From a checkpoint of a small segmentation model.
Model: 2.77M parameters, norm batchnorm, activation elu, widths [64, 128, 256].
Data: trained on rendered made-up planets, 20.2 epochs.
Rows from block 3, named by matrix and row number. Rows with one number belong to one channel. Each number is 128 + 32 x the weight over its row's rms, rounded and kept within 0 to 255. All counts start at 0. Numbers have three digits each. After the name is the row's rms in percent of the matrix's.
# convs1: first pointwise conv (model.enc.1.0.convs.1.weight, 128x128x1x1), inputs 0-127
# convs3: second pointwise conv (model.enc.1.0.convs.3.weight, 128x128x1x1, transposed), outputs 0-127
convs1.0 102:133164118104119136174133104190102142090087099143125158132123170144145135099049092190161096103078095134158120093193144072145106148101096106065131143126050161160106092163118163125132179084078117138126155120092104122171154142073095115148126141141138121071160181126135113123099142084133044131125152081072120107130138167143124138132096134119168146088137177161113088149171164121067172104082
convs3.0 112:111148122114112106047095126139099107178170115178109145152111034180128148112085170114113148148189131138115134096178125174105116122114116169162079114088103125155101098104107045171143087108078079110137111137111130139068131138104180157133139140120143126150142126158149097145123097119116174040103114181067100145136113111163171111139145112108145157099132090153118146130198154095122157109213
convs1.1 103:091130117169141094119115156125154094107104124072058110186124143130096118118152084103069161150110088172106148131092139113126120086142136063189115157117125134132122140130166147091092098147132100162149121114140126104156127165193126166100098068134110170161132077105122212134134115186196128157181092139102085130127176128116121121182149122158139117129146105082139118119104133029093154220162
convs3.1 099:125116157122124062145137111134146081115128142109116088122102137130134102147110086109100127111146143102113073149132093125160136085076097137097114062095123116079106167113159165144168180124164143205130086141126122162062135180139164136122129165126124094166113135155146151122118145122085089184126141221131132153143134121174137119132055105106133057170107172045190128186132109060111158190122
convs1.2 110:158121139120194103093123126144181179114140143191006104129227115111118099140127138183135039161175098152144185104158098115153123124126143163129150139146117140137111139165147128169134184090112129117147126097131146192112133135079155117139160148093102118113152091108097119136093111109100132127118113165016129143166157146153142128166144100112139129135133137157138134167122142147094120213099
convs3.2 109:169140143151104125119112096091122156154138172220092100129054128108123138084185139121135152218198132137132166082180116144106126104072117169126146085118122162126084175099108126131129124067148108148096093147142117110167153136123117106130137115100094171129145197119074124168157152174133149114176081153097139126087144086147110190145092113126112094158170181122121084140204129181134158103116
convs1.3 102:144117155119096124073106124092170076142105143144147176114088151111146080126100118149149147109159123230138115099149101156098101081216147069100109074111172114121136136145119166115091115126146159067065138096104154125176121127121131135070074103123150082154091137155124124150103159163156106111204098154107138187152106151132100120123138105157053195180141168125132119174139095089154124139099
convs3.3 101:127133125121101104075130146152171080152081111060124118095140153152146112150162130109141170045114133213139151142105188148112155148151108089131112093106113108092092137130155181112156149125107171091109129134143102165140178056129123147160168064121127069160096167185099105135174177095100119118125082138126136204062105125103190076126159107130141133092080141088143172113129106184131129135151
convs1.4 106:085081100065125107087094146108119102094127139075206129095210166176026096133117177144089157083109095171120123135131146128167158157179117142111121102125150139137097180143070086134173173171129115116107162146172163064106125135144097096182158151158150172154113083160094081152132164158092127089128145110113131110127063117121109127165113158101120123092105107111127120121132158154079109087129
convs3.4 104:098147159074084142163156124164111143082160086180091086130132117105076173119096126143171114141101106132081101139125172166195107135119094117100172138125101071127122133097081089106088117088134121130135172042125090145108103127168133101084102159145105103143101146070119136109087101171143097115107134115101100082209144141144142105083149187121131178053116198143112128092142124124127138045126
convs1.5 109:173105071159115135059107135137082134116102158125155090089117111126097132122194194097159153146112111109162108110123140145182216181139162109131117152133104162152100176086169100180179095129110094080162165098121102083123143198136136152153102153089155094068138110139107158132107131184100137101119154062160163079192113165133084105135103158133140126115114110117134100150129054122102105178143
convs3.5 107:146116099171097124069116136136118084157155094122121127119124107134157129113111171192170046120120129098127168144098137159207160164111132078138157160161128126157099088170147144223170128105122131158166132141163108136086160153133159104177094110152123160115190160181125150177172158107142118114168117099163165130173116156135159118146109125167074155152187127140059178105120135204121178113100
convs1.6 100:105155162158159120097159087212135151176117159106149098145129141184104179135131170111144116115166131108135177096197101190103072144120134115127058146099142136104065148140178141102158095150183145088207072125111132045138121150122099129139152087119185089086140087138120149138122111176111123154110095093106094111193162129067146120152136158088126163147129121132094106131100098096163113169148
convs3.6 104:160145113069129157178083116108148158118067153085126128130116117128150150165153103168164116118107121099123117094125152131097107103112098117104086123068105180136187121151104079078192117087183132138046139093148150083143129075159127131091071154138192108145101153142086152097077161162107083150146148118108097086137120151098145145087160104124069064139157152095105103120127112107070066149064
convs1.7 094:139115097094161134098175149111113131167118158114192157158160137132088115134063211139163134119197111119135086111154140228173097084082174179085145109089136118119157156135151127175117120139123099139111073132149158169141108123070126114189091083114114113125111067101128148112139108092077101089134143102137119135148096142095156168057167102064164165164157154169107129104121149146111125118177
convs3.7 095:140171092141127142079099108143115108145112137139164144135084166141145100108094096149146142162129133104094120111175107092154193136078119159102160199091175158130079111162116121038187149117123108143119093142142083128172170206116159075175097171098150123154106156155157188092156119091119100118089161125136099106115090144151068150125146134160102172077145162097138137132172128040112089087103
convs1.8 087:115136107143085169117156152093182163098100143112096214134091142077128123162150093146076144155142165081130128138169078096095105133061110106099099151145092129104114144128186135089141117123155151093192155141156152103153103133098087115071068153146155131123114080180121144129157106143073169155082110186098111086138158176134067152133121138176146134182142181133129138136093139163095192095072
convs3.8 091:192150155132143142142107128166184109167169165153146145170168149128121117106081101109158086058124164127157134073160147125108093156101131116102176113084117123123089124171081120131121133149145099130133138111168160169093164174152054205122162083175099131130075093082115207135193111135146127134157113143114073140079119127141122116165115150076103092143122079138123142093116094030103097130119
convs1.9 103:128073170187110113179112116077131146105197057082123105153119071175101129094106132141092114129121122171086088083111120158076210121155107109130156058090165152071064157143144096150122127075142167125147128170220122129135158140158146114079131075138125134132115133127123157138139130171134135117161130162145119156104151136160110128184087133140149065159131146144102142134152107114176198156160
convs3.9 114:092148153114143115117090106141170127191132110101094112173118068149184150084140127152117101110141112158081107116109134123134107099113122114112185187157177121136143142108108189125115140112113104185154127136161090138124108177179156140192133092128144167170135126137160212148117132212113122159133151129173199194130169133123070122148113181107125149116110150162084134158175126236139158135155
convs1.10 101:100079143102184174165094139163131044123135136133127165181122127118098114108101144094145098081145119144154134120160146139140120160169119146185122101158135109144110091162064164130107106157213100162153108110129111081053164153127110158188080108106199112105085141127128059077106139109113143049109144106120138156133112145056103081140115106117108109113093059130102161130159125144121123142064
convs3.10 095:101080096079111174152132129167118166155110100124103144137071146128192104045072164135121117069111130098099133121148109147142128118077127126115102150176082095152075052148167085142113144160123106106106180123111138187133150106113102160140083150136060133148149101120137143107123084117159155164123128077149187122139100144106168147125200068118101174120063130086127081144186159100125123180154
convs1.11 094:127093229168157077108143125118106109147155103109137133170154137161143090195160131086154165084149151122114110080194155119080186144158129114091074057144134105106111116107113155130145090115154101064114130118100095108145080145113179106087116122106150126162127136101177077109094145139132113136138155157179152217130172124111139135140125055146119104178087104142098081106133088127112098086181
convs3.11 087:186083176140186095115085129125148155219084075170135132095125115140145126158143202138134094184106120128133128107038121173080123124136117170151106086172171188078124153090149153157106123093099170184116107085093120123173164104224136174119164118144111110153165057128112103143129130138159140125140093122113128128096167107111152122163164159110145088142134109125115115177097125149111125092132
convs1.12 098:096136079162155145091125121133119111050043147170127137161118103148082167082129141141091105172131123073103136093116163149084130184057105128122130106108174130152099120117156111158163093110137095154176218148155129153139104081114084112120110143100061113156127116144191127129084116175103090146099167090134134151123142134116132112151131048163102118173172118118139112169129081102122157165207
convs3.12 095:115128113119141112129229138118092123109101098096198135139046156155129121132124141149166139150145089100139107117141167153105170109133186181137119155092110158226147151090114078155163131159126209113086166132092133197141097084129170133131115144132127091162154148099122159074093121128113107174094108176135112163094134124102128124081137148155143098133142097127148129178064180065167084112124
convs1.13 100:119097109070127127134147107198165124120033129100130135134154147160142174123125097166069152084102081113117158137162166112133100116104112097161148178102130135099122159179176151124185116170136086147145113127166191178129136120149134106141118155097142105179174133140163156108078137136098160085100114116126146143192130094059113074110099172131131192158152148050151155122161108109183160099068
convs3.13 099:104161105124118092128135098101145109124141112155171149166116190087119105100159102125161150126105078159126126103083153134148140086148122133129127073146039082172085132148096101121041126130134138083119062111118149140183126122099174104104137130202113138119138097199108096099078176107108151079160108078123120064147139098147104139122083118115112198176162148110137116111133177079110185147065
convs1.14 096:126090100125125116155174097064164100140153255067107108077158153121090123125176090106108085157169148152114115109112137166139124089146132129221142161130063099069108105138092131130124155107114108157138068182110095109118130062130134124112138148158131115156126083106083090120118127133108151160155140144109097144169087152078134156085112123140141116185154157101098106091127071100148132105124
convs3.14 101:066081149156116132074093181135097117106139151116121109118154154137096168145158137143119167205117169085095123181167095093091181155163128142147071132097163052066133146095110180163164099075176111171060125103079150165160109125132123155117140119162103160087122141103150065137123099154121103134102167155092124137154101115120167070166096121145106130185088170157077121106148090131099101138118
convs1.15 110:126138140102105134092144100148106108142133137137110102169057125130134131080112129161155154138219084146131125072131121144126115164140096107125131131130153096148149128035120110085135093113161176135096087141153153120162192098101113121179128131134163224193109136082063195150103217159078160122124128129116119151189107102109164140088144117136080112061159161146144132098136167157095136132117
convs3.15 109:135128168077087137101132156128076137117111086104156154119095076147159148108114155080137148115104108157164162166125082129154102110141127137108134132115132125078138136026143156094110120117053155184133177144090126134138004155139070122168130186134106113118108035106117139130139123128113088138110129078165081167105160205147141158167141163121111109062141136145140120133120116114146132148077
convs1.16 099:162094077132121118192134158097142106084039087076121079113127090086147154159087081111158124054114064105126159134160115153174149115063147061163137123109105121126126102120161164128126129156159150094111094169123147160112162108111077114134136105113131089172079164082086165142121118132135153129085114167088131132137097166125139122108191180159159131174120052090122150123182152129150078159117
convs3.16 101:127175126142167117135083083126080111154123094113093105105113127067140108109141134151069113105092129061149115030113065124116146173121149131136143087120076139129174146107098096111170117142150132138133153165077090112138162181154130150155108131208129077096127105106140141151126062148152143160123113115083113086082158148110154139148134133140082130107136079149079117120127169024052177131099
convs1.17 102:135091072193079141110130144134127173133085065112145132101147117119137112124180170107114091148055138110071121148135059094146094141127058097126116108154115121117125127099172103171100103128113155101158159154120116112150100137143120116083140138169118137103125103155156094134157069183119150165075093123142057103113233148121146079147129132132162137218136136141224138097158101115138155128112
convs3.17 116:109109150146146099137120121185096155128161110087146099120146119070134112134042124123152060101095138103135119124121083063068146124204116130101142133127107144100113037222096092143166162156123104084191125128147140119093168144138173159097098130052124094135074147149109115105148141148079162092122154147131146102107157114109128144122176104123097160070091076167156145148140120071103157146112
convs1.18 091:135135172108099136068087111104079135238106164098144194107118072103196143140132135130148117131091105088102141142122159148100139204144125098104097177157079107055168203145131151106144093121147106155157073168138134095098110096172117114117126146182092119127133135115111170112089095118134161146096117114201107132082118108095089069105126138103116071129141120147102139143133101095099180128160
convs3.18 095:084130166065093143127094128176101096104144194107107139161087128138205084129125138084095085082146147107082088126134144081119135165080092109101104102065152155078087131123135126095108130136186112132112096137152122184107125177064092139135144134170163108149126035140165132077126149132104129089087104167160145137151133115109157110142110106083096071138103146130112073139114117131079167192183
convs1.19 098:158125201130139111139141078116115098126187174044140120151163157117176154098151156138125120150107139109135120082080176096143142126125115130086111114129117143138128154132152049054060113161172132160134073092130140078159101141124114168108167208196183094156115115155100118136151135130120156144170131130157107184140131145114095132100081100132130081102156140177192104127094160088114060120166
convs3.19 095:122188114150114124114156100131159052144133094061093140161137157136152155136157100122164158148123145096139170140133097073086176095126128125134144079199119118116149255127159174117172141089162105143095124105107134149104156119163157117115097105116116141151125073120120081036138096087179132195059151123143110123129161118104101158118086069123121132110159111132152138122133063132149159159118
convs1.20 100:138133123109143126136133150130135162157080127187134121084176143119155077148129141110121124136085183087167134176110134135096141165109120091097129140122126135081124135097168127119109156189156170101124157125104193187112131085118174111110062127140075094120094118151189084096121183204128113181165147106128176094141112162116108093114176130100176178069118158202191135131155142179203131132122
convs3.20 087:132180173094151140155124158182076171091216117133131142144121067137135140138175128134060135115186069132114145139183127126121107170150191077136142098073133098133106085129180152179145116115124215081140142083098196139172093138125150112099136133108138123119099119082139121169137135172166164107136152122151102165115112140138126077074145116122142182093124073146115108133134061131160163162159
convs1.21 099:129141113186070021096137070134168101118089145110162102193147097140183146099129138043102094136149125072141082073143160083142146132104186107118136101133163103120134146204087089093137080144133095101187116131136172130152171126139106149119099115196137114115184123074116110094142109144087089143142146122181134114115128103086156166130130109115115150136164122098115136163084151156116073128150
convs3.21 092:171167106103139122138168152152176123135115104118056066123071161099114109130124168142149103128097140165128132111170146169181073146160142158176101131094132092152137120063153145075099136116079137075136167197096145165140098123098097100122136133115212118136160168052132086113115120135184139143133103125134120151104149132088082106164143148122176150143122132124083124115241115119099162129062
convs1.22 098:121084111113097100120157118109090170135074100066117155133082183137163193112066108107085167127099081095045152097142183145146069157114134099102097147121148108122144143165110111064093149139104164124127110100117105086075092151096075119147155186034171151142099104124114111096186176130140088130142140092165131138087108138113170160110086087127145118133093127136145101120123108159167081119166
convs3.22 092:152131137085104095137123073169102154145133131084124100154093150129114130123156190111119101154148089156152144126147122151175147137125091157144175119166156153158073108138130154104083160122121125119176106097129157126144112130144078103118087205163151110119105093132153119158095143174007154106136119154100111105058107154130158074175154061194124175180126115112080068133148063149099119093086
convs1.23 098:108045090123157131107149141157111143112131110112115113118096098138124086143073191145126139100118141111063113180207150147132194175158207122053136162148066082098136089144157136113114128114164123131128146161133107158131137166166104091105128168160045134089100145141116123164150100135119110123095147111179132119083083067125150164140160083152147139137171175197140125151119163121070166127116
convs3.23 107:111132158124149107160115110139176133101144078150140161141144088066135193121164183095055126100152086142119146124179090110100202181115180122186137109071115113136114089125161164180126058130128157168153109126110138120138147139078135133122091147098153138123113144155082110148099163166107199108179062074111114127146176152162066144104116124160130164201138143134083136111125128130160162184123
convs1.24 108:170119115113176160095157078114145167114152132195150105148162106104106112129123151177124114145156143130116061093142130097118162149161162107100116118123137125123096087086176024139127106107150121089130109149120166122090105055128117100076049141194095103112146122083108077192125176059120106113153092124119160090100098065100076137115126128188171152102117132096129153126164128104150114171165
convs3.24 093:137109150162090119141109165075123102101116133111106108098184181146113147126111129172148092101109172089088167095099122174133146161077097088155089140083161128137130137091156121095185085143226142111103107092094123070071109128155125163148160157102136124131162151225176114153131188115115122196141115121136090201101104177104098093152095132149119136094114128095137157167108150140113068149096
convs1.25 111:178078114127136148153162133131089089165136182098076146193078141140131158149138125177102107159112089106142097078113126168135100170135105164109168127181218088116151095193114040127158146114098149126111134111108099142099106127135139115103151139117136136159128133035086100125139121116106077138147106133101119173106127128115105105130141065154196148129152128164158192125187131160128194153184
convs3.25 105:138139124144116131132139127148129193154159145081090158147105172134114153091136085107184093051156123088203136149160160130126113112073138113122113192129183114140075057131155140103099042132106118078127128126099180086118137118126159110113151158118110165079082159146200053190097141118073136130096094162193114177146102136135100099150130100087132124145111175105130172113137137144117107097111
convs1.26 098:097101129169086103112136104176114110202048130144193151103164104124157179153141155126100154155129146150109150096137148105016142155118073135148049104137199154144123150093120178143126120110102169153125087115151142068131106118212126125171152129143132102168063170153151113123187148132133086108148141156160131120201113126117104112131143124099127122153106182145110149132193146146093112139131
convs3.26 107:104044118108117185117103121190106143078095100099145168113134151163092121125110101139142159127151117138180136115131194144100142211111168126156118109154165143146110115098133087137131140172082143098160173187095057103097163127136083147073115115072116141115126097091087138098136136122124112153113174098101098129151142166187192152136143134100119095100161088169052195118096104107160108185114
convs1.27 087:131140100172145139109127123166121157118119130091148174132125165152135083148134153138098137123129147120130160128143187255147059080137119131160195167128136126156082167123100127101151128103117145091087166157099102066163178156152089123126111162072170153101094155090105116130118097104125207170176107130170117154134070110115179108096125127144099204127189171106101123153088099128131102162120
convs3.27 089:091101114121148061149131103170133080112086155155154128156120098097120110163128138114137119196152084115129124153108165200168211104146135172077065143135120220134106098120057102166142071110114101110124114088115130180151132065131123114103118113153167155108088120148126132106155092094108148076132102063150100103163116149079148079094140197094122132149142166139062103099100122125154148127115
convs1.28 095:163124116155167140105168096116107079127138131102148177124149151144081124143107091125103139156102147193112127111145126132096146193094186111110109132113116117052202101104107124129106115111093160125083110159131114125134118160145128138115134132121145169123154118035126111127080156130117183156165131076120180133162146165102145106087092098132117211169078101054156102085058182127145167094204
convs3.28 097:081174166142110065136156107066146130105153160119157081093125110071076166147123120145116146161130165085094152131174106169138153116114130081101172147096098102127126128129111151132122111126076100089156074141115196136121096123117141108155122155089000141129116108086097078116128117120157172113154082130086106118111082130069070068070150140185134125162149116148089157128120116186107129128108
convs1.29 102:131130134139114136102047119160118136138152146099073119187104135099158135120185169126072101127143129133157164140102125135124112107198084122139089099187180105041162091152093084154082118152166118136170115084119129116117129105197133140087110180186061118117074142107092149128127101146087112110171148146048066167129101098131099075147118128140122136188119113121152083159176125099133104154129
convs3.29 089:143099102112094122089167100103131112183094075118142144173097155107149155081189114113107138155161139156121111133159121205068091084142119131161053159083130063114153113156112095161180153108135135113098090172097085110169165119165109124099144081161161165132099134190169146089160140119117111131161152115095083113117134151174144069145156153078157085070128083091099127069137088154141102128084
convs1.30 103:149131115148072149090163075132123073134129185130176087121088180146143121113114095136130174125139137124182121146148064129091227150169090169119093184101131113184138142141168194153163151161126160147101121114098113088084069134109126128139176131084111150162115112132168114195119157156195142082093136110143143148103102102105081142123114116151139153154120107196094113199153123085096146103151
convs3.30 118:086142096138092135100106146140107117126146138109151125154102109140124130102104141109073134165110068131112093168069158139139086153110140134118131041214159123081133170138164111115203163119104082127100071149109145176152142087127078095062115131104058136145109154059109145116128106092185117094099164091083105142149092177102163157119138098142106132109140187081075118069078118151110117155121
convs1.31 092:166127090135115123155121138085178193129098129094116104105165097179168126115092133134108082177120104113116170168142161114195113121104136155122121120109129097145126122131190105114120117153125129142122139056144167063093137148139161063072179128127139151131124096095074143144126110135133146127072157207105178156135174105110172059141138115107093080147178084122231121079184164116127113135154
convs3.31 099:132103152209111147141105163138151133109118141175153112134118146138103102152134195170137117096113220133091112070130163164097142183100165151129149075137126140127112089125220127144169068146167154158146129129161132143163118129084154147119137144132144095108095155175131143153100141124152143088116141088173172104133051183144113164088090122177125088092106075075145111033132096143121143093133
convs1.32 101:152175135039108106174119169100123119131086101180168107144136151101124123104168125193161157143094107132102138105100149170099144151144064157111075066121109135147107144161084136106161083140109101126129063173130098113163176123182101101162126124095138128173126157139103130096076174062122102130141149191075166152124104188123138099110092156148133125081090136148114106115163107159169201069146
convs3.32 099:109115144091123138159177121085076196159114081092157167121141100132160122126128097082154127068146136058099103127080161122170170141146130117178097092162146113161187112115089097120153173143155194093144152168163130125087155112136159162070144110112132172184128166174068164077140145122110117147121166149070187143153143126151099169137134173111163130070117107151109166178128117086144066123095
convs1.33 106:122162144140188090096138135147091157162107098106142079141159090168146111104116177128119151129157068066176155092127142112171118124111099167165116123196076135145140141148131147152151129122120111129212052159119090076110139164170112120142111164129105112117108143097172175152138157131111097145153196143068171087207169159107161136098090218117153160166125143107141111123095125065123113109125
convs3.33 105:129120119138121149101092116113216148092111170110068113174112167141111064076139118169155154055132135165107117104078126108128168165115117100112146091150164171108095117136122120156111127099136112109100157155103123072119106125125146149131112092112100173128118140082143177137158097130186101123206132100089162083081149054127114138103113108010124131148163185133047100149106134114120147138156
convs1.34 097:164169164152113138109160086120190113104087130110107094105115092097181089151102121075098139113090109144082121183189112117202177183199119108141117102126175133173158139135105147161103084157137128111106141118105187128191137150123197138087150083163163092118108126131155152108125120139114102090145125109145080128135118117098092064119114141149203082119078205168096127133072135107103096106121
convs3.34 099:096140142084119183138117165127134080156115142114123112146130095176146124079195140120146126091100141128190111117058167132119113123124113140152095151125165123150169076105136136139171146110147129130180138135110111139174043080156164210121145166184141101122183106115119124118183101132160176087113147142145091070173102166120107165164175143159065106155161195139123081101130081189160143090139
convs1.35 101:121159100177036103161127132110162153116115176110125145134137190083135166133112127003128180124104119161130152084135100095137098093121172137112124114143149081103078104144141118135106108091135149149118100156129165140179134189100148028153109178086129139118160163106171138073105105117120178085142120133120155102146077114073121070127133114164160155119114128170088122115073093134096116130111
convs3.35 089:110094060157131127156130097071116117110121189154158129072110088166123100124140110136136183140136103146122086100139109068066137124149139139154068147090140121133109150095145153073117069121139167120104134124142170076168095103176109124117097073140079120147131105070130132110149140076163102092092130145116080141090069164128170135189181155133091109095148141190173114057079083160110135140187
convs1.36 104:093129130155128166132128167130187154138101179104100140157106172088147122128161087172101173072136146139096113136138160124070112113156137096115085205171126149123109163141104150136142165155144126144204116144127197084119182112140133129135190222119162120118073121034140086111113132093142136204134145143095118075142162101121169056113106111163128129058143119114136146121099150108153148112134
convs3.36 101:135139153120139142073130086146133150094112127077116067108087137142142126155143168197156125069103141125160083093160132149097079094117131144136154056141146095091155142127142128122183143129103170145087168142165100118104180174127196107107108117116111158105138101059113123146117177125151107122183164102128114178151155092150112123075063123088134127201082230068114138105110103159123162142102
convs1.37 102:126104102144138112151203133110146142180177068140157150128123172081104179137143199144155136152128104188115175167173083121190104129115153161136138063089181156054082090132191130147123155130116123163096155167163071162102107131149154090173137114096158161081122154160109170105115108162164130125153098105159114124119158169121144135123094107135165160115137112156134188127108161116190154174072
convs3.37 100:156107097134149099072104107125140154118171172102086088138076172108101073168155072168133095159115114082153079159086132137155135102096118131057146197091166177097088048158129119139116153195102137088134091121131173161153111114073119131168114132123155103174148133154083056146165117113164114133154126130150141124125071097147149130099126143169092089126185144097070107149131171094168107133104
convs1.38 095:130075203156143152137102177098150102135119092152122119131153156094121059140175108112121058132151145111094143116097158118142136051115149095111163134154103049147129066130158145115078144114110132149138169114070113122151148175128119141161114112115091130092184194170078085081159117114167148136176141185126140143134162127137136113108133107114152136096138163063104073134033107182172116105153
convs3.38 088:189086084070149135141119121175148115118116151122092069150147122090150098113155145131095170157121123112137188137163138187132095100133173094197133126085085054138126106153151149162139130102130098147100098143115124113156099123164140097115151127128122114097088143122094123067076125180136186129180134154140145086088097151038171077133133132157161143163145105103117180163163170124180161045166
convs1.39 102:128153137130138154152099108120150149101186138190103164123160167117122124076114120229110117118089076145110148122126155153110216117121155125169109163137135083129131187157117189097142133112071102114139175150078120131128107076120164123157114175096153132161142062178196155143113179177107132145116104126112105109167112172156074140105116129148054115148108110111114110089129193117076116164077
convs3.39 108:091105147127144091127061116109082139116135091088109088090044157112109116102120135118086120108157141171069133101089037084169136153104131159113102171100116054121121147184127171118108116091136171123073130096136119118111132111086141159138167035090172093099108114190114131145112064127109103123089164134158137135156150177141144177140144164105136186095164112160088127087140113125108156091151
convs1.40 097:097156111141110103096181130121108132128158146160134102121137138140167127134125134122088119152127182175171121155161083135078160051111176067135109123115080143116136105182099127153114090133153100107169140166127105098125090116203153117141146126115132101115139134049180154127073212102152123076145131158141179119100126157142164073167135160139086095060159239102105138101151143180120147123118
convs3.40 089:073136122101151165125089146166129155138113114119082092130061115140145088103170145181160137106063168171081107103148149139114102147150165117155142179131095126108094117140100178109097147122114168081119210090138101161127137104187148186147122179083139142115119148152133057137143210184144147157174143187136121134131110155159099117146202159149148115187110127140121143134101181175163144105073
convs1.41 103:106194115083127170105154105163123133167191082160191133113143095145123082117149102089132174141083112090073130150129113156122131172116093085111163158116128147107105151113103171060057078127176138151118150107109086145075165154091169122120135214075125113132173111128129113114110092092085098143145121151116109155132147032193114145127125166128161094138169104083091119125143180112120149092110
convs3.41 094:166228124110103167073160136162110169159150129154114133090128141150172141172194130137139095090110126091170136137188144117138141087127108106092156092129156149141071136198132109153145128125198156184157110112133096099122105109113139129111176116117118086137134123083108165126123121126180119094182128120094117105152111072176160113081136130048154129092130153110110047143119100183165104089199
convs1.42 102:118121131119129110101115115161121149103145000127150110151162078168181152116168141120130140148097142135083170081116175110147137152167127067132114151142142135186119122071128098157127116139102137106178085131159132192130120147157078153150149147140141145103097139173135120162149172113130100103116114110153095155128162087119134036140108196158126123153161139081139138155176104148159122132106
convs3.42 094:147190161082243160192088097119118140127174093128092079154104121145091109086089106092168106208062104105111182147143104157154106096116153101099146084098144106142121095154090146117101151143141084104105126133160113134121084155182125138172164156163160104132104059135170126143153136123167151120111169124139132156109107089108129141163138118144056147120168119180175160102087087093101127132137
convs1.43 095:158082100135139133073116092126135136110113126074151068121202138137078100138129134160180121160132219082147130161117130149065121172076111105092146120101146166165115095122171115146108126157172113112112123141154091115145150142164145126137119129102093140117111152108104162085055087102137167166095086092102160096154128146140168121107065171158126164209060176115131121126129104208159084103152
convs3.43 100:128150132162116109082140150143129080150128110184081121097210141117160164145138097133156121093076095111080196126136141134134064084112128128121114092120139142118102164189193132133121108131145095070111160151130107208152068085172149087086140142106151105109175169053146091128158178177141147122148084135114148139135128144145153156129116153130154152117040146129116173093092129183167153072120
convs1.44 093:126114096180155117129145097100071086180089156111034138155131066165091133171162073105128106156058122154079213191153085209115111086191133070188128094122125125071142119166134144102145104084117143141163162091145096136091147092129124105138133124125143102159146135144135113147162123102144078149156120161111137144158198111151155133151163124131104122134175132138102167097127084130122139143158
convs3.44 095:148125154141101157139069173113138077121167128148053094140175171115157108127128151174147156144072128114112140136158094148134178095124163181142141110102137118097068104089098074141166101115024154191068139075140175106092126172059165127159126104106143171102053160131112103138150141143139102110137132118169146153138105062141108079093135172120119157171128154131093100173081135105127136124133
convs1.45 105:191151128132067111161160061102169148111150164094113134173079133118085156161103134148097139101081119119137201180115128139205108171114157083133085129192134106154132146114142064113144111110111051104125139124129102148113151123125094141135095091101079046134077164157093134158143156162123110139097106156116074074148176150136060135131110107150137133143106168139099086114141119076134053128114
convs3.45 099:151120063203166086127119103018153120160082074150134101141084115111136148119134125085162115110067163143168138087159069102116165106134154108130130155075148158137139102150058147102168170094135124117137184128117148105084186120125170156133116075166115115122092144100105169128123142114154107084143133181143117158124102167137210157155138116135136167155148156155128126074148142167130196112088
convs1.46 102:104135109152121123180067109055171133138116182102112112118116185133069168131108087133123152113156144202125158078169103190109098126117126089117151116082101137045168081125154115141071163123108092078098089213145112164115109181129108162138098115108106143134133120127128124091092132119125124149168184122125094108151108102142129168092118074152177132112134183086134120172125158150220132140123
convs3.46 107:106151120156106079113080097167132147047158162149098137129083126121136132060154125136120095131115153139123115165076153109119160151158097098199163088126143064134147109119124108109089044169138176101093162137087079150174072163108123108148167082110063103112104170107132086079163112120123138152123147139146138142148127044089165073191147075140135141142098136122114097091083090126096143155114
convs1.47 100:085112135107119110126084134162093125140095100052163184098152120087126136122180144122100134141057159147191089097143149192086203117118125080095166151066052180182164177102125147155104135102128107146115053189124140077135149181085144139143108172157144128124118116161127147146065142132120130107104102175169116103124109117108150128129140154113117096134131132171148149141122096062147188156131
convs3.47 099:082130136157130089083081129115100141123131070106124112161138146123141155137105128128112139125061138104135094118090130073116141118120154109103063076084138155169175121180123081137190082140133135129161130120105117153071091148162094120124119138090141111158155133123160115076171108060075156059135121197069121213103119179138181183127079108176120135183136079090164161096138095112138112152133
convs1.48 095:061115143122130108152093168118076122051116116103199153160067094181171133135137198139137120116117049080135098111108121115146129203124112122139125130142099139097106125109069155137154125158164145138132142172112120119093152167158095117155123065157182122113071142122179138164120160161167102127138068105120134067117222120170131109149140116155102177115141109079150104134178105073111121147131
convs3.48 114:151063123115076124156077150124094161118139108073058062119175171130164144123136055112137159084150085127105153173120135153108126108148118134173117167173085107116093111126142071120106117099066151138105146102130145128111121031167142108132089128107132156092103144097145111118095112097121112123121156055034080144147133122054129126132147078089096139103134187141127151119097123169120136106068
convs1.49 107:121156117129160148147165113110165135153172080152146113219138179176116160076157112151170086137158091157106123169131134107153075147077089117153143194159159148131129130120126168110136073152110142121123112110167147128064128143106135114170095160153114181109148136121131116116161120131093193168095169122117094065168114126119171138108098115053164178233108155097122084088115164123107104088161
convs3.49 120:099130118078131153078131142147130096117097116106114107183139087105088091157113115120121103024123106092124137157149105121081119190109097071098095122098146186133084159094113144162109133146067110108164089100130172133051131096120131157070090155116036066135131110047122128116132088126132140120153126113097142106095096121129135107135093111181052116078073124097130090139125124103136138120076
convs1.50 096:082182123159112098093144123181193167112180131115108088188103124115174146123109153119120092084112048088110101146115073138113105114132078124140125237087139104157113143159118162155089106118127157128075145174127167134118092105145112142153119106123130082193133104115201118158119121083109105128135107174056150126163121105112146093077119123118196155090158100086141130114150135174171088151108
convs3.50 099:120110125104107146100095094171142118104178150161145129176143126110106177141103179170143095192120141191145125147184121160118134163158142127135120202072151155132085150136177134149097123125087102149159132141128093157107114046103185116164110147156084135122147140076129115142200111149169113104140082131141118067104110149161098146085155084164142117205141152102157120093129108192075149164048
convs1.51 102:154128143095134139084151104079111149090102133096222164107098109117065082114076127106151089162155141158118151139203081127100185096115167114159083134177081127086104123168126144113113181149129150171132152155134131152115088146125079134128122113093124147108113086114149059166120149139092067116126109163066104217148136109138075142068159100136124115115193117135141155182146095123145173096129
convs3.51 097:119176140155145142105141142111156136079124051092151111139133114115046152140147117140070063132118068160087186164096109151131166121125094102119114143069147141082131169171099136131096156171149097134153219120110181149141141165130100127089135104118083119173067112150143101148141168095143059075122096098065061162095107126132168117148151098150091140114105144081093122142092159143112093148105